A small spectrogram enhancement model, trained from scratch.
Model: 1.52M parameters, log mel input, arch unet, norm groupnorm, activation relu, widths [48, 96, 96, 96].
Training: soap at rate 0.0036, 11800 steps, batches of 256.
Data: trained on synthesised sound scenes: up to three everyday sounds over a background, 26041 training examples, 116.0 epochs.
Rows from block 5, named by matrix and row number. Each number is 50 + 12 x the weight over the matrix's rms, rounded and kept within 0 to 99. All counts start at 0.
# conv: 3x3 conv (model.enc.2.1.conv.weight, 96x96x3x3), inputs 0-9, a 3x3 kernel for each
conv.19:62 45 44 45 62 65 52 42 46 55 55 49 46 46 44 30 39 54 37 63 57 24 46 55 41 51 56 61 49 53 48 46 54 66 62 65 48 55 58 41 64 73 35 35 56 50 81 56 45 68 50 50 45 38 50 51 64 47 54 66 45 52 33 52 50 37 69 66 41 69 76 59 46 60 67 59 59 69 55 45 48 35 60 52 52 48 60 30 51 54
conv.20:35 28 33 53 53 63 60 62 37 61 61 42 42 52 50 39 32 30 56 26 51 48 42 55 41 68 50 46 51 45 35 50 59 55 43 47 60 56 44 37 57 43 44 45 47 55 52 50 79 57 73 40 51 60 31 41 35 48 59 37 30 54 37 41 44 54 59 34 52 49 59 57 37 46 31 41 52 61 79 49 49 47 54 49 70 40 67 65 38 45
conv.21:39 48 49 52 63 62 61 50 57 34 39 39 71 54 42 37 54 42 45 55 42 38 52 46 53 48 50 37 57 52 50 46 52 55 54 47 42 39 59 52 49 39 36 56 59 53 65 70 42 79 53 61 83 65 68 43 45 61 56 38 37 43 34 67 53 67 61 59 60 62 42 22 53 52 46 29 46 53 44 42 40 53 49 35 63 64 43 55 51 66
conv.22:52 51 51 47 44 43 58 59 51 50 42 28 55 55 72 38 30 50 34 44 41 42 53 79 62 56 41 54 47 58 56 51 46 48 54 34 33 47 50 59 69 46 58 47 32 33 74 46 47 48 49 64 39 52 53 50 46 51 34 61 45 60 32 54 56 54 54 50 51 44 58 51 31 49 39 45 80 50 42 38 58 45 48 63 51 51 59 64 32 41
conv.23:43 46 41 48 33 53 50 47 60 59 63 56 69 63 69 34 54 52 34 56 21 47 53 51 49 62 75 49 42 39 37 50 41 43 49 36 56 36 42 69 74 64 63 68 72 53 36 17 53 57 66 40 54 55 61 50 33 67 61 54 55 44 51 53 27 45 48 45 53 47 65 36 04 45 45 67 60 37 67 68 51 56 67 63 41 54 58 53 73 45
conv.24:54 57 38 34 63 52 67 48 50 56 52 24 39 28 38 41 60 40 61 64 67 38 57 66 48 38 78 47 51 48 31 61 61 51 40 51 32 51 64 55 59 55 53 51 42 54 46 43 48 51 44 49 39 42 67 44 46 46 46 46 26 63 23 36 46 40 48 64 48 66 41 43 45 49 39 51 49 44 31 41 58 47 23 67 33 56 38 33 52 29
conv.25:56 44 85 44 41 50 51 42 43 47 47 47 62 43 53 42 36 41 46 65 40 48 49 45 44 29 44 59 49 35 35 59 55 37 47 55 53 53 46 47 49 50 26 46 46 24 61 39 59 40 30 55 35 32 57 47 46 41 38 55 19 43 45 59 41 44 63 53 60 53 87 58 43 39 33 25 54 44 35 56 31 61 60 65 36 32 32 49 50 40
conv.26:58 41 60 26 70 45 51 53 63 56 44 39 33 32 41 47 42 45 58 74 50 55 45 51 46 26 57 37 58 52 57 24 58 57 47 34 37 56 51 56 64 56 67 76 51 53 48 49 47 48 53 56 53 51 55 48 42 46 38 45 36 59 60 67 48 48 40 58 63 47 60 48 34 49 43 49 40 29 46 39 50 51 49 43 54 37 27 38 51 59
conv.27:28 61 63 52 53 42 54 49 65 51 55 30 38 80 92 39 35 56 52 51 22 52 58 39 43 72 13 44 65 55 28 99 81 58 22 57 38 71 43 29 81 60 18 40 54 65 60 89 35 66 98 23 45 73 77 59 43 56 43 49 42 29 46 48 64 46 39 36 56 55 43 37 37 45 70 77 58 40 33 54 48 53 53 68 52 45 19 56 55 64
conv.28:50 44 59 45 45 45 41 60 62 39 37 27 38 34 44 55 60 60 66 61 70 63 39 52 55 64 53 59 67 45 38 56 62 53 65 50 38 41 39 58 53 40 37 63 57 38 44 63 52 63 48 52 61 33 58 53 29 33 56 44 30 48 32 56 56 47 74 68 56 52 33 68 42 62 51 44 44 52 41 54 47 30 36 46 36 58 28 65 46 41
conv.29:43 51 55 60 50 49 43 55 65 86 66 71 58 66 42 22 42 64 46 47 34 55 44 51 49 48 53 57 53 44 65 74 51 17 36 55 49 53 59 48 43 39 48 48 32 58 47 65 69 77 49 70 54 21 54 47 52 44 29 50 40 42 57 42 49 54 42 50 46 45 51 45 35 44 27 78 46 46 40 57 52 69 74 35 63 67 58 41 46 51
conv.30:59 72 38 49 48 51 43 48 50 61 63 55 45 51 63 60 56 43 48 62 59 59 52 78 49 58 33 52 63 41 44 42 50 68 41 48 61 48 44 56 31 51 50 31 43 42 51 62 33 55 51 43 64 44 67 70 56 42 48 54 65 50 58 61 66 65 59 47 52 31 67 53 38 43 61 46 55 47 28 47 60 41 31 61 39 60 63 58 56 66
conv.31:59 34 38 53 49 56 37 56 64 43 33 41 46 60 39 37 52 49 77 49 55 33 71 44 38 73 30 76 46 53 56 47 52 37 59 38 71 43 43 45 70 41 34 56 38 19 34 65 67 58 67 46 69 78 36 51 33 57 48 39 58 42 49 34 69 43 63 50 41 67 32 29 68 58 41 65 36 05 38 31 47 59 56 31 77 41 46 56 52 60
conv.32:53 50 55 61 57 63 64 36 40 51 38 46 54 51 42 60 72 63 54 29 72 63 48 61 61 41 71 66 65 49 39 40 60 65 42 50 56 52 56 60 37 42 61 69 47 17 39 49 37 32 51 46 52 62 45 70 59 36 42 65 58 43 42 43 72 44 62 63 78 39 63 81 61 40 62 55 49 61 43 33 49 45 42 54 40 59 43 33 29 45
conv.33:35 47 48 51 47 41 41 30 38 42 49 42 53 28 36 60 42 39 71 47 57 48 52 49 35 68 33 44 42 65 41 45 48 43 73 49 77 49 47 54 49 44 37 43 59 47 45 38 46 47 41 44 48 54 25 68 38 59 61 74 52 67 54 49 62 56 41 62 58 44 72 40 43 38 39 44 55 38 53 44 40 30 41 46 64 59 47 48 63 28
conv.34:59 56 45 38 54 56 37 59 37 52 38 40 44 29 41 48 50 44 60 49 53 54 56 55 68 51 37 57 53 54 38 34 57 66 37 56 58 50 43 47 65 40 42 24 48 58 50 43 68 51 45 40 58 63 67 75 46 56 59 48 44 56 43 45 57 41 47 55 44 59 55 48 54 40 49 82 74 37 59 31 56 65 42 60 41 52 54 49 42 55
conv.35:32 41 57 36 56 42 67 40 38 48 52 52 61 58 52 53 73 63 74 34 62 50 57 48 42 62 31 60 42 65 47 55 61 55 49 50 58 43 45 82 53 64 40 75 51 68 45 72 42 51 46 52 71 46 64 73 57 44 60 40 57 43 53 60 38 57 65 69 77 46 62 65 27 59 52 33 49 29 44 56 42 45 19 48 54 33 27 33 53 43
conv.36:47 48 39 57 53 65 61 44 65 51 63 65 50 55 58 32 45 38 46 44 48 52 44 43 38 58 66 38 67 52 62 67 70 49 56 48 55 40 54 43 47 29 52 63 41 62 47 44 32 47 50 55 37 20 67 38 38 38 45 46 38 61 45 54 62 68 56 62 52 41 39 46 55 46 51 45 58 60 41 60 68 53 41 43 34 60 40 41 36 65
conv.37:72 53 70 73 71 47 61 70 52 42 37 40 64 45 59 62 75 35 28 46 64 45 50 64 56 57 86 38 52 49 62 80 54 55 65 44 46 50 31 49 54 57 51 57 28 51 35 43 40 65 54 54 43 37 36 50 65 54 43 50 34 39 51 60 15 37 49 55 58 60 57 48 34 70 48 44 50 35 24 72 75 36 24 53 32 68 58 48 42 54
conv.38:44 58 43 63 53 44 59 64 43 43 52 61 67 55 53 60 55 62 43 79 65 55 53 60 57 59 49 49 77 56 25 25 46 57 48 50 60 83 51 53 54 56 49 57 61 54 40 50 32 50 45 46 59 64 57 59 63 43 51 57 58 50 62 49 55 69 60 46 49 40 73 55 06 55 68 40 31 56 60 44 40 46 51 50 59 61 38 42 73 52
conv.39:53 43 41 52 39 46 62 63 27 46 33 72 52 47 40 44 52 54 52 43 64 77 27 45 55 38 64 39 58 54 36 48 58 51 51 44 61 73 31 51 63 48 62 52 32 53 74 51 66 48 44 50 50 51 31 48 47 53 36 37 66 32 45 44 25 34 66 24 38 63 43 36 75 85 45 41 77 43 59 35 35 35 53 43 30 57 58 59 38 49
conv.40:51 44 57 58 53 74 44 46 28 43 55 38 45 66 54 67 62 60 46 39 43 64 68 47 61 55 54 46 54 44 48 78 65 44 46 49 58 58 61 55 69 68 42 32 27 51 62 67 60 45 49 54 42 37 47 51 68 43 47 55 53 45 50 45 43 57 46 48 37 53 69 38 63 40 52 50 58 53 42 43 43 65 57 56 40 60 58 46 37 35
conv.41:40 60 45 51 52 54 65 30 53 33 49 74 43 52 57 61 61 49 38 63 44 49 43 81 72 40 43 49 37 67 48 69 43 33 45 72 40 47 37 66 45 45 30 51 59 33 65 53 38 51 35 63 34 39 37 51 55 42 56 61 45 49 31 34 46 60 51 51 49 41 46 30 58 74 68 65 76 81 56 40 34 33 39 45 50 55 26 52 50 60
conv.42:42 68 54 61 65 49 60 48 43 62 37 41 64 56 49 49 57 31 60 65 50 37 58 69 48 55 58 51 51 34 60 56 44 54 58 53 51 55 37 32 50 34 57 63 50 60 56 53 60 54 41 34 50 41 53 40 44 51 41 56 45 50 56 61 52 48 58 48 43 38 41 70 37 52 67 46 43 56 39 46 44 53 53 48 54 44 35 51 49 52
conv.43:59 53 54 58 41 51 54 46 47 25 58 77 60 45 17 20 58 69 50 41 50 42 58 76 47 64 62 49 40 68 71 42 67 66 58 49 46 70 44 48 46 59 37 57 46 50 62 47 35 76 78 48 50 57 32 63 44 56 44 54 38 33 46 61 41 48 62 55 52 72 43 45 66 53 47 45 58 75 50 51 41 73 75 14 50 43 60 49 43 92
conv.44:50 35 49 54 45 48 44 35 44 68 65 54 42 46 36 47 67 61 51 63 53 49 62 56 46 44 54 54 46 44 50 59 47 66 63 53 56 50 56 58 73 55 33 38 66 51 65 43 35 33 58 32 55 78 58 61 54 77 60 48 47 34 62 52 63 57 48 69 57 40 51 39 43 51 71 60 51 54 77 42 48 28 42 52 47 54 52 68 42 57
conv.45:47 39 44 40 42 44 40 39 47 46 47 36 39 63 38 44 31 50 32 56 54 61 59 65 55 62 44 55 31 38 57 61 33 56 48 75 42 33 74 43 43 55 54 53 74 32 48 65 67 66 39 73 53 35 37 47 42 68 43 40 62 56 48 51 38 52 59 56 61 42 52 36 36 46 79 18 58 45 63 60 40 23 72 55 82 86 50 66 39 49
conv.46:49 46 40 43 50 44 48 37 44 39 30 34 52 52 39 47 58 76 45 47 45 57 66 47 67 74 60 54 42 35 54 67 48 47 27 59 55 52 46 63 57 47 45 38 34 58 54 73 33 34 58 23 45 29 30 48 40 43 24 44 55 53 74 56 38 51 27 37 59 51 36 47 58 51 56 71 52 48 57 40 38 47 42 63 41 72 46 48 53 73
conv.47:39 46 67 46 43 43 43 47 63 39 55 59 47 43 58 16 47 53 39 37 36 49 45 50 51 50 49 53 43 44 49 33 63 49 54 56 54 37 42 43 54 66 71 44 78 27 53 53 30 47 54 42 77 69 55 70 62 58 56 45 57 41 49 63 74 51 42 51 21 54 57 28 46 36 53 30 43 35 65 20 59 61 57 41 40 56 32 62 48 57
conv.48:42 65 34 47 50 50 43 56 50 29 48 45 58 51 43 55 42 40 60 38 55 39 57 43 58 60 32 41 58 49 34 42 49 42 60 45 62 57 65 51 41 52 44 57 41 75 64 28 42 71 64 60 61 25 60 51 59 46 44 37 64 26 30 41 42 38 38 50 60 49 63 44 49 68 86 40 64 63 46 59 59 54 51 61 30 59 41 46 47 52
conv.49:36 43 46 54 55 40 43 76 50 43 66 61 49 53 48 60 58 55 46 43 53 49 65 44 45 55 51 56 50 62 49 55 50 55 63 31 65 56 47 64 71 71 32 41 38 67 54 44 72 70 77 72 51 33 46 60 50 52 43 57 45 60 58 45 41 53 52 42 46 71 58 51 59 51 55 26 73 61 45 53 53 46 42 38 53 58 73 36 69 52
conv.50:36 48 52 53 62 50 58 61 37 46 29 30 42 42 61 46 39 33 35 45 45 56 39 57 65 38 52 51 45 58 50 61 59 48 35 38 46 44 36 49 34 24 35 47 57 52 47 28 54 46 41 55 60 57 70 69 31 42 43 40 34 52 30 45 48 44 52 50 53 43 40 46 43 73 58 56 66 49 44 57 59 49 42 59 70 60 33 58 40 40
conv.51:42 57 49 44 85 63 73 50 35 56 55 59 60 43 39 38 46 57 49 61 33 65 48 43 60 54 68 33 36 69 70 72 43 39 77 64 29 35 19 70 72 53 43 54 67 43 34 34 38 72 55 51 53 18 40 31 39 56 37 61 47 68 40 44 40 64 55 70 53 38 57 35 54 62 48 40 30 70 51 52 62 57 56 38 51 81 49 49 42 66
conv.52:42 60 58 58 43 53 40 64 60 50 31 51 66 56 36 36 69 56 41 42 33 38 38 35 35 57 38 57 47 53 48 52 56 39 66 54 37 53 50 49 61 65 33 41 47 51 47 68 43 51 39 65 61 20 47 35 25 43 28 44 44 46 46 45 68 48 45 53 55 35 63 41 40 48 27 42 35 51 43 40 58 61 64 56 63 60 54 48 69 41
conv.53:42 51 48 39 41 51 50 32 36 48 38 22 48 55 54 48 41 42 46 49 52 54 54 60 56 59 64 37 61 50 56 63 42 55 72 61 49 68 68 59 53 49 68 49 50 28 44 39 36 54 35 70 48 33 74 42 61 48 57 46 50 27 42 54 44 58 51 73 48 44 69 77 25 33 44 34 60 52 25 49 50 54 51 75 45 78 15 47 59 63
conv.54:52 32 59 50 45 42 46 53 39 53 34 47 51 54 67 30 40 52 50 48 61 52 44 31 55 44 34 41 51 49 50 40 51 70 54 45 67 50 49 29 50 28 51 43 53 49 75 57 59 42 22 50 57 46 69 64 42 51 59 35 49 60 56 59 66 51 62 57 56 55 55 51 68 63 55 51 76 49 49 56 40 42 46 61 59 45 60 57 42 44
conv.55:48 44 46 49 62 56 50 47 30 62 66 50 70 55 54 50 56 50 65 86 38 63 82 43 50 44 37 55 39 40 63 62 50 67 57 70 43 52 35 46 32 53 62 41 64 49 42 55 46 43 47 46 64 66 80 68 59 32 47 57 34 37 59 34 50 55 48 36 63 43 49 51 56 72 58 46 58 63 60 28 44 72 53 43 55 46 46 50 34 61
conv.56:49 55 43 37 40 59 56 68 45 48 45 35 59 44 60 39 67 50 43 47 43 48 61 35 45 60 49 64 66 56 62 65 60 55 73 73 42 68 48 51 42 53 49 58 37 43 44 48 65 64 59 90 67 24 60 49 46 60 42 47 58 74 60 22 37 37 48 55 61 48 42 53 34 68 39 59 56 62 58 51 52 15 66 54 62 47 45 51 50 60
conv.57:42 44 49 53 52 52 82 58 65 30 44 39 43 50 57 49 65 58 41 63 66 69 48 41 62 46 44 55 57 61 28 46 62 48 58 48 44 64 40 50 48 46 57 36 76 57 49 44 77 26 41 55 21 53 71 71 53 35 38 46 42 62 36 40 50 41 35 62 61 34 60 57 30 64 55 55 47 59 53 52 43 56 49 71 50 50 16 49 47 16
conv.58:42 55 34 65 55 41 58 47 59 43 46 38 44 36 54 89 87 34 69 45 42 59 57 35 44 68 47 51 54 43 25 72 57 56 50 44 49 46 55 56 69 37 60 60 41 43 44 54 52 31 56 44 54 48 68 72 55 51 49 53 44 56 43 64 51 47 28 80 44 25 75 64 74 48 46 31 60 57 53 30 32 64 83 60 69 90 53 46 65 71
conv.59:56 39 45 48 50 53 55 40 62 69 70 55 42 53 65 45 41 45 51 39 59 54 37 51 42 68 50 42 53 42 41 44 49 58 47 51 58 44 52 40 46 64 26 35 45 40 41 73 57 54 46 38 47 44 48 48 50 54 32 39 45 43 34 71 66 59 50 32 44 74 48 59 53 42 67 48 65 58 54 69 53 60 66 79 56 57 56 44 41 40
conv.60:47 45 51 36 59 56 48 50 39 58 53 40 57 59 76 49 44 61 37 50 46 40 38 38 56 45 46 54 25 60 42 56 58 50 59 57 43 52 45 61 47 55 54 27 42 40 49 56 34 49 45 65 44 46 68 58 57 40 41 34 26 44 34 52 54 58 46 35 30 41 47 57 39 32 43 53 57 53 39 52 69 36 45 49 58 70 80 34 43 54
conv.61:53 64 42 49 51 50 52 57 31 56 48 17 58 66 48 27 42 51 52 53 58 56 46 67 41 34 46 36 82 49 44 57 28 37 90 48 48 52 43 48 58 28 44 47 29 55 41 73 49 63 52 64 76 55 40 37 52 60 35 46 38 52 57 56 52 65 39 55 39 52 51 22 52 66 70 48 52 70 44 40 59 43 06 71 43 28 45 54 58 49
conv.62:62 46 60 37 54 44 49 49 49 40 64 52 52 68 68 61 35 47 48 50 37 60 50 65 43 43 54 53 71 39 39 39 56 47 39 44 63 64 57 46 50 48 47 28 45 48 41 45 43 42 40 32 40 54 75 58 48 44 54 56 45 48 51 28 47 46 53 72 53 57 56 50 51 49 62 64 44 65 27 82 53 61 52 33 31 37 59 84 51 60
conv.63:57 47 60 41 45 46 49 58 39 58 56 53 45 64 41 44 50 41 52 64 43 62 62 39 42 35 56 36 49 44 60 58 66 40 46 45 48 58 66 73 52 49 57 65 51 46 54 41 44 39 57 58 46 51 37 55 48 55 59 72 55 64 34 60 53 58 53 48 53 46 37 38 47 56 56 44 45 33 26 58 63 43 31 18 41 50 61 47 29 51
conv.64:59 52 58 53 43 48 45 52 43 60 60 55 43 48 39 55 57 48 41 52 55 53 37 44 64 33 28 53 53 50 72 57 43 60 53 65 56 33 52 65 51 53 84 51 47 56 50 34 40 55 32 43 33 59 65 56 25 43 56 54 32 66 27 36 31 52 37 55 54 55 48 34 70 56 69 55 54 46 34 65 54 41 70 38 42 57 54 47 40 25
conv.65:48 43 43 53 42 42 65 45 30 45 42 45 58 68 48 72 36 39 50 53 53 64 50 64 53 62 33 61 46 59 57 49 53 56 51 32 49 30 49 52 43 43 41 49 41 49 58 32 17 30 51 58 17 33 26 41 53 35 40 53 52 43 49 48 58 63 47 48 43 42 35 46 84 83 87 92 57 94 44 56 66 51 47 33 50 44 41 54 42 36
conv.66:56 67 68 56 42 36 58 38 41 66 64 58 59 51 47 35 48 57 47 54 55 41 60 47 46 56 52 42 44 60 50 54 55 67 40 50 53 53 56 41 45 44 32 44 33 54 61 52 63 26 44 37 55 69 34 75 31 51 34 61 53 64 46 43 51 40 36 60 42 63 56 74 55 54 62 58 52 69 51 43 56 44 37 30 50 31 30 46 66 49
conv.67:41 21 48 53 75 48 55 66 45 46 48 49 39 49 37 62 68 49 46 54 55 59 76 60 59 38 52 52 45 63 42 37 46 64 47 45 60 42 67 72 64 62 30 53 26 35 63 31 50 57 45 58 35 53 29 84 51 45 38 61 55 64 53 47 41 35 46 52 44 52 49 64 42 52 57 38 60 51 47 43 44 52 61 23 64 56 65 53 54 50
conv.68:42 48 71 41 61 51 63 36 50 60 51 54 38 47 35 56 43 70 55 36 71 46 48 60 40 57 53 73 47 46 55 56 44 59 38 40 70 39 60 60 61 34 39 55 58 74 69 45 43 42 51 41 40 49 40 47 42 48 44 60 35 58 52 51 59 47 60 50 63 69 63 42 49 46 28 41 38 54 48 65 69 53 42 63 54 70 59 51 72 37
conv.69:38 45 39 57 51 32 60 65 32 39 50 53 66 30 56 51 53 45 53 57 27 50 58 38 44 43 53 55 69 46 27 50 35 37 40 65 47 52 66 49 47 47 61 33 50 55 57 48 47 42 51 48 48 36 36 43 42 44 44 49 47 29 44 51 55 47 47 39 58 61 66 52 60 51 45 52 32 40 48 42 68 55 59 63 61 41 38 42 39 42
conv.70:55 41 45 61 71 55 47 38 52 57 60 37 77 70 69 25 57 35 51 35 38 52 53 55 42 56 68 48 37 44 58 53 47 63 87 45 44 62 52 54 69 37 27 45 51 53 57 37 57 50 42 26 47 64 58 43 44 20 32 68 44 41 24 29 52 59 40 45 47 59 62 60 59 55 25 81 76 47 46 47 42 69 47 59 41 58 53 43 38 30
conv.71:62 54 50 50 44 44 56 57 42 66 59 51 46 40 49 52 37 47 46 46 47 42 57 52 55 63 39 51 36 39 34 45 57 51 63 24 45 56 45 44 51 30 33 42 43 49 56 39 31 44 40 62 43 65 66 70 68 49 57 53 48 52 34 51 71 52 55 60 67 61 73 59 26 31 37 62 45 35 44 61 71 51 45 56 51 41 39 33 46 46
conv.72:42 61 43 55 57 62 87 53 55 76 56 59 51 45 47 43 43 51 58 16 33 35 46 33 60 39 48 69 35 73 42 65 43 50 80 41 41 68 53 99 60 67 32 43 40 39 58 53 70 41 51 71 65 46 48 60 58 48 37 42 54 32 49 66 67 53 34 45 49 51 45 41 37 76 47 55 46 53 43 50 56 51 34 64 53 37 24 68 66 73
conv.73:53 53 41 47 49 60 51 37 43 29 43 54 38 35 46 48 49 53 64 40 52 52 59 60 39 54 45 57 58 45 60 38 40 65 46 36 55 61 43 59 51 62 57 42 40 45 52 37 52 51 55 37 65 62 63 32 41 40 46 40 41 58 71 51 60 37 54 37 51 56 43 42 55 50 48 59 55 60 45 43 54 58 37 52 39 54 66 57 57 56
conv.74:54 49 39 64 67 38 39 43 55 70 55 78 39 47 32 37 49 54 51 63 38 80 58 49 46 43 47 45 45 57 48 20 29 49 65 56 55 62 50 72 68 41 46 62 47 40 44 29 57 56 48 20 49 70 55 37 38 42 72 41 49 48 53 32 44 50 64 52 28 64 69 46 56 31 62 33 43 50 71 69 36 56 25 51 47 35 39 54 46 50
conv.75:60 59 63 49 55 48 52 50 48 53 58 50 49 59 31 58 63 55 32 42 54 49 33 38 43 44 55 42 62 69 56 45 49 59 47 41 58 58 48 36 52 55 54 30 41 33 45 31 64 33 37 47 52 51 27 53 54 61 66 54 47 49 32 53 52 68 68 66 46 51 56 44 52 35 32 64 56 33 43 56 53 44 51 47 40 41 39 57 68 44
conv.76:57 47 69 50 43 54 32 52 59 41 45 38 49 55 52 42 35 38 54 47 64 55 64 52 56 59 46 33 52 53 43 48 46 64 59 54 70 66 60 52 37 32 44 61 49 56 58 63 35 34 41 63 55 45 67 65 53 56 61 42 44 38 42 33 45 33 53 73 49 36 53 39 56 62 66 50 49 52 45 60 33 45 64 56 52 56 42 64 69 48
conv.77:49 45 42 55 48 56 52 58 63 65 58 47 45 50 42 43 58 64 70 69 73 61 68 82 58 53 79 47 37 45 39 38 41 52 33 63 58 74 67 69 68 60 63 52 50 53 50 40 55 61 58 66 57 65 54 54 62 49 67 51 38 75 56 45 25 41 65 58 58 74 40 55 46 35 51 46 46 71 39 65 41 43 51 45 48 28 67 54 45 61
conv.78:60 54 43 48 55 61 46 30 38 46 57 57 55 59 48 27 42 47 50 35 45 42 51 39 46 48 39 62 70 43 48 50 52 50 63 47 54 56 40 39 41 53 49 36 39 63 61 51 49 65 55 44 55 80 43 45 44 45 64 41 70 82 59 47 53 49 41 46 47 45 65 48 39 63 64 38 51 46 53 49 35 35 51 45 49 58 55 65 58 49
conv.79:48 54 49 62 45 21 59 38 67 45 43 37 53 29 49 39 40 24 51 61 54 64 61 72 50 59 64 56 39 50 62 56 48 32 44 54 34 63 38 31 23 52 32 30 39 32 60 47 35 33 40 46 63 50 33 53 36 56 48 29 56 50 42 56 50 46 47 51 35 54 59 43 35 41 59 50 54 48 52 43 54 57 64 48 37 37 52 32 37 61
conv.80:58 61 57 53 33 28 30 39 15 48 33 67 31 51 50 32 39 36 48 47 56 38 49 72 68 42 50 59 45 64 68 63 49 40 42 47 42 51 60 41 55 44 48 27 60 47 60 46 49 20 58 40 72 43 55 58 51 41 42 44 51 54 42 49 44 27 54 58 54 46 41 46 90 55 35 77 58 44 57 40 41 34 45 47 30 55 43 72 73 43
conv.81:53 28 42 53 49 42 45 47 46 33 42 31 48 35 60 53 42 47 47 54 42 46 34 52 64 44 60 43 44 50 54 56 62 33 42 22 30 49 74 36 66 52 58 60 48 41 61 46 75 65 52 67 75 57 62 65 38 52 53 56 34 72 57 47 39 47 35 23 53 58 50 49 21 35 42 41 50 37 31 59 65 76 43 54 53 38 38 24 67 34
conv.82:50 44 59 61 53 46 54 57 50 50 35 39 59 55 62 52 52 31 30 58 31 42 29 65 48 42 50 35 39 52 47 65 70 27 31 68 43 49 47 59 50 46 59 45 54 45 48 44 55 51 44 50 56 43 60 42 56 59 62 37 58 80 59 53 20 46 40 56 38 57 67 59 51 45 56 48 31 46 60 38 30 48 26 31 45 45 44 49 46 53
conv.83:59 34 50 61 43 42 59 36 56 50 51 31 44 43 32 38 37 46 49 50 51 67 60 46 71 51 42 50 57 44 60 46 53 58 21 57 49 56 63 33 50 45 42 31 32 42 54 49 57 48 56 47 57 68 54 32 26 54 50 54 40 80 62 51 53 54 66 62 50 49 54 69 27 48 44 59 50 41 50 60 40 51 48 53 60 54 58 45 56 52
conv.84:42 67 50 61 44 77 48 57 58 17 51 77 73 47 06 57 53 64 34 67 60 72 64 08 57 38 44 46 36 23 52 56 75 45 28 73 45 56 29 46 44 45 49 73 45 45 37 42 36 49 59 36 47 49 39 54 67 50 29 53 63 40 41 60 52 17 54 73 57 34 49 47 81 50 76 40 78 38 59 55 44 64 64 19 37 41 26 72 36 71
conv.85:48 50 40 44 42 70 59 48 61 52 67 32 20 33 61 54 54 59 58 44 75 44 63 45 49 38 69 46 52 58 39 47 46 46 35 47 80 60 48 81 35 41 49 39 34 47 26 27 55 34 67 37 21 52 55 61 43 26 58 43 66 52 65 63 54 56 60 65 49 29 45 37 48 58 24 45 52 59 29 77 05 50 34 49 62 61 54 44 50 51
conv.86:51 54 60 44 42 63 50 46 50 46 44 44 45 49 68 60 50 53 47 66 46 60 61 68 71 68 42 71 53 65 62 75 77 72 51 42 52 50 68 49 54 40 42 56 41 47 39 38 48 44 51 37 42 50 35 47 61 44 56 50 33 56 53 33 43 47 45 66 66 49 66 46 42 55 45 49 52 50 58 54 67 51 54 47 55 55 60 51 47 45
conv.87:47 49 48 62 56 49 40 65 39 32 50 47 60 57 61 54 65 61 37 47 27 41 47 45 56 56 65 44 41 47 47 52 46 36 54 53 67 40 47 57 51 51 51 55 40 42 50 58 67 43 49 50 37 52 58 52 47 42 41 43 51 78 67 44 49 48 50 69 44 55 58 36 59 32 40 57 50 39 32 51 47 44 39 36 62 43 61 53 65 42
conv.88:43 39 62 59 53 57 53 48 59 33 50 51 53 65 36 53 37 55 51 53 45 56 76 54 48 40 34 56 39 39 26 60 67 46 67 51 61 46 50 70 59 53 60 59 53 71 75 38 61 55 36 42 00 35 49 55 37 61 63 55 37 58 57 55 56 58 35 68 38 55 47 57 36 33 50 38 38 56 58 55 49 58 64 33 41 18 52 69 39 45
conv.89:60 48 58 50 48 40 62 36 41 50 56 40 51 43 45 49 43 36 57 37 60 29 60 50 37 55 42 79 51 59 52 51 65 47 40 48 52 76 45 38 48 57 43 50 65 55 38 45 41 50 32 51 51 25 50 48 44 52 52 43 60 44 46 48 63 55 45 64 42 58 57 69 36 46 54 51 60 40 47 57 59 61 31 45 37 60 57 49 42 61
conv.90:36 71 55 33 63 49 43 45 29 56 46 47 49 61 53 71 56 43 34 38 58 38 59 68 40 57 46 45 49 59 43 64 44 41 48 45 73 37 48 47 36 65 62 61 67 35 44 57 57 51 38 69 52 61 53 72 62 76 45 57 22 46 41 54 59 55 56 48 67 54 59 68 73 66 69 62 46 35 42 41 53 74 38 51 49 74 76 52 48 47
conv.91:59 58 54 62 58 56 70 59 41 52 68 60 64 55 40 58 57 46 43 43 62 36 72 30 38 77 34 51 58 63 81 66 61 54 62 53 55 48 53 71 61 42 54 45 25 33 27 32 53 48 39 61 57 48 40 61 63 58 54 43 62 49 52 41 46 57 52 50 61 36 32 53 36 51 49 56 59 44 55 26 67 28 60 47 57 64 57 56 33 62
conv.92:44 42 37 58 34 55 43 37 38 48 43 36 50 69 46 60 49 52 48 47 34 61 38 53 56 50 64 52 31 44 49 57 65 51 48 55 60 38 70 53 51 50 47 50 52 22 34 41 32 46 45 63 36 60 61 59 50 41 54 50 47 41 52 60 39 55 51 47 41 47 46 38 75 35 32 48 80 38 32 38 41 52 41 39 57 68 45 56 49 54
conv.93:40 49 51 60 58 41 49 50 50 53 45 42 43 67 47 53 63 63 51 69 48 44 56 42 55 44 46 50 66 52 46 48 70 68 50 57 45 39 37 60 32 49 42 54 46 54 24 47 52 47 64 48 69 42 53 52 32 40 36 51 58 46 35 67 48 45 58 49 67 48 31 42 61 55 51 20 64 53 36 44 43 46 45 44 72 76 46 65 49 66
conv.94:63 63 57 80 60 70 74 50 37 65 60 45 48 44 45 55 59 65 53 47 37 58 33 64 54 44 43 28 61 35 40 64 64 54 53 57 51 42 49 55 58 54 64 36 24 53 63 40 47 48 56 44 65 43 51 73 43 52 38 61 48 54 46 65 53 59 52 65 65 53 50 54 39 46 62 42 33 37 39 43 36 45 23 37 56 83 47 41 53 60